{"n_mels": 64, "input": "log_mel", "spec_augment": false, "pixel_unshuffle": 2, "scale_shift_norm": false, "attention": false, "upsampling": "transposed_conv", "optimizer": "adamw", "beta1": 0.95, "max_steps": 20200, "final_lr_fraction": 0, "warmup_steps": 400}
Rows from block 3, named by matrix and row number. Rows with one number belong to one channel. Each number is 200 + 30 x the weight over its row's rms, rounded and kept within 0 to 999. All counts start at 0. After the name is the row's rms in percent of the matrix's.
# convs0: first 3x3 conv (model.enc.1.1.convs.0.weight, 48x48x3x3), inputs 30-35, a 3x3 kernel for each
# convs1: second 3x3 conv (model.enc.1.1.convs.1.weight, 48x48x3x3, transposed), outputs 30-35, a 3x3 kernel for each
convs0.9,095,177,212,225,175,197,193,191,220,153,200,161,275,194,217,145,220,249,166,223,270,180,199,210,200,203,189,242,190,175,185,182,211,205,192,228,207,186,244,192,194,192,174,205,196,241,210,211,182,211,199,199,178,178,194
convs1.9,098,235,245,165,189,217,208,196,220,213,261,162,194,219,205,189,133,269,185,141,287,185,203,213,197,252,130,207,188,221,234,188,206,212,217,179,168,195,305,185,230,231,227,188,227,203,235,200,207,178,190,202,182,195,202
convs0.10,091,217,193,212,177,230,207,165,194,225,248,296,239,194,160,195,162,149,187,174,195,178,190,222,192,219,235,206,180,227,196,188,203,209,162,164,204,173,149,196,192,206,184,220,225,207,201,174,186,193,191,203,207,195,184
convs1.10,101,184,196,188,182,206,173,201,187,190,210,261,223,218,222,197,223,156,161,185,192,109,198,196,179,217,230,212,220,258,210,213,214,200,170,138,201,202,88,202,194,184,194,205,152,187,191,192,198,206,199,191,201,204,202
convs0.11,119,192,208,221,298,186,146,217,203,220,199,178,181,205,190,209,201,201,206,214,177,208,208,189,269,200,191,228,191,204,209,213,196,194,199,201,201,225,177,173,190,198,262,184,172,223,195,195,227,327,165,98,236,196,181
convs1.11,086,184,188,180,219,188,87,171,196,220,205,204,218,198,203,166,213,201,214,170,195,189,253,189,164,199,201,194,192,206,202,226,213,215,187,203,212,158,204,219,166,205,290,216,217,215,242,211,169,322,221,99,184,197,203
convs0.12,107,193,182,176,161,167,148,223,237,242,228,188,188,210,189,194,197,198,198,184,136,111,221,187,174,213,188,180,215,198,255,187,204,215,224,216,241,220,206,198,222,201,193,201,222,225,184,188,209,207,250,257,144,155,179
convs1.12,104,174,180,184,191,173,182,187,155,163,214,172,191,231,208,209,205,238,226,212,187,184,240,198,217,199,142,190,178,195,183,206,189,202,183,177,220,125,204,205,204,168,149,246,179,165,222,227,243,190,198,187,221,237,210
convs0.13,090,186,243,219,242,251,202,238,257,219,142,270,152,150,250,206,169,258,192,227,167,230,199,197,210,250,185,175,233,224,230,241,221,146,218,218,231,196,185,218,223,232,250,205,226,242,191,196,212,193,215,242,252,247,244
convs1.13,095,198,204,189,171,166,199,162,183,186,155,248,186,194,217,212,182,227,145,208,184,172,155,176,227,213,209,196,212,213,222,167,140,137,181,216,194,219,209,225,192,163,178,223,231,227,199,181,159,208,216,272,183,196,201
convs0.14,095,182,213,169,212,205,170,211,193,178,189,170,193,229,227,256,193,169,204,204,244,228,204,203,219,197,193,222,194,212,216,198,253,216,200,209,203,196,226,181,177,209,185,204,198,212,214,202,225,197,183,181,187,199,227
convs1.14,114,243,216,193,178,161,190,185,193,232,166,163,169,130,144,153,165,173,196,231,165,164,201,214,188,238,191,185,208,177,207,218,180,214,185,196,213,200,276,164,192,209,247,215,104,213,197,209,224,166,192,224,207,209,239
convs0.15,085,189,175,229,213,236,194,199,220,171,185,155,198,208,233,195,208,231,199,194,216,221,210,235,220,238,198,236,171,225,170,204,236,215,216,218,187,183,147,222,203,227,201,170,220,207,204,194,210,200,200,219,112,150,152
convs1.15,118,232,186,222,196,214,212,193,240,215,227,208,217,202,156,163,156,240,172,189,211,158,196,220,170,198,153,200,195,223,173,176,250,215,210,162,187,290,185,247,223,170,181,218,193,173,186,193,206,179,178,186,201,178,219
convs0.16,081,194,203,214,203,201,219,182,193,190,122,215,166,121,194,196,138,225,188,220,211,233,224,236,212,180,210,170,189,174,172,125,150,219,186,193,227,190,185,212,153,155,136,212,188,185,199,201,212,198,209,219,125,137,132
convs1.16,100,129,176,161,137,175,188,146,182,191,200,202,130,179,206,187,198,216,179,197,195,219,195,174,160,191,203,216,181,199,233,203,214,248,188,181,206,255,228,203,169,180,153,218,221,224,131,161,176,243,211,237,205,218,231
convs0.17,099,206,207,145,193,204,161,205,186,187,147,225,235,183,222,247,178,200,235,218,174,206,206,170,208,229,141,221,201,170,197,199,176,197,211,175,209,164,241,186,187,216,199,160,190,215,211,212,212,182,225,202,186,193,216
convs1.17,106,209,253,239,231,214,234,254,212,233,188,190,168,210,163,197,191,188,187,191,177,226,160,186,202,182,163,203,220,188,209,207,203,187,214,208,221,121,240,246,226,233,221,213,187,193,208,193,222,207,199,209,204,215,213
convs0.18,081,190,203,237,201,204,259,194,202,226,199,191,278,195,186,208,164,178,208,192,232,170,185,208,167,185,205,168,202,204,196,208,220,228,213,209,216,197,193,212,207,194,172,207,209,160,171,183,183,124,145,183,242,245,262
convs1.18,112,169,170,182,166,170,203,194,187,209,196,163,142,198,186,177,218,202,178,162,200,232,169,195,219,182,188,195,169,185,210,176,177,195,182,143,159,200,155,162,210,221,223,228,216,235,218,224,226,202,200,182,221,201,201
convs0.19,084,217,230,207,242,235,228,187,200,189,217,233,159,226,234,190,232,202,122,202,210,213,195,208,246,179,211,190,211,241,179,228,251,158,214,243,226,212,215,235,204,231,246,170,206,209,181,191,184,228,230,238,155,183,165
convs1.19,085,194,218,227,208,181,201,212,210,207,213,218,179,155,211,249,178,160,176,146,194,206,197,236,218,186,195,162,164,177,165,225,107,57,216,160,125,215,205,246,131,160,190,203,200,205,182,219,198,189,208,245,183,236,222
convs0.20,114,212,233,206,203,213,177,193,204,187,242,221,100,223,216,149,242,218,128,204,202,235,190,213,200,206,180,215,211,173,210,201,199,210,206,190,226,123,220,174,196,219,237,209,213,228,197,198,202,155,129,117,123,149,142
convs1.20,111,238,255,241,213,186,190,185,162,201,186,186,183,229,206,190,156,153,162,207,178,199,134,172,197,171,174,207,224,219,224,218,203,229,195,189,188,193,257,186,156,202,221,212,176,243,172,206,190,236,248,223,185,202,198
convs0.21,084,225,208,223,135,180,252,135,191,248,237,156,159,221,268,263,231,191,168,200,203,211,201,204,257,245,180,186,213,206,200,92,171,208,192,195,203,188,177,194,142,173,236,233,195,201,205,183,187,146,177,260,205,180,194
convs1.21,115,225,194,185,208,248,253,273,228,168,178,218,206,221,191,219,166,224,195,188,165,165,202,198,196,219,195,180,181,207,206,246,211,88,190,232,205,240,200,178,139,209,243,200,219,170,226,231,230,193,208,225,201,211,215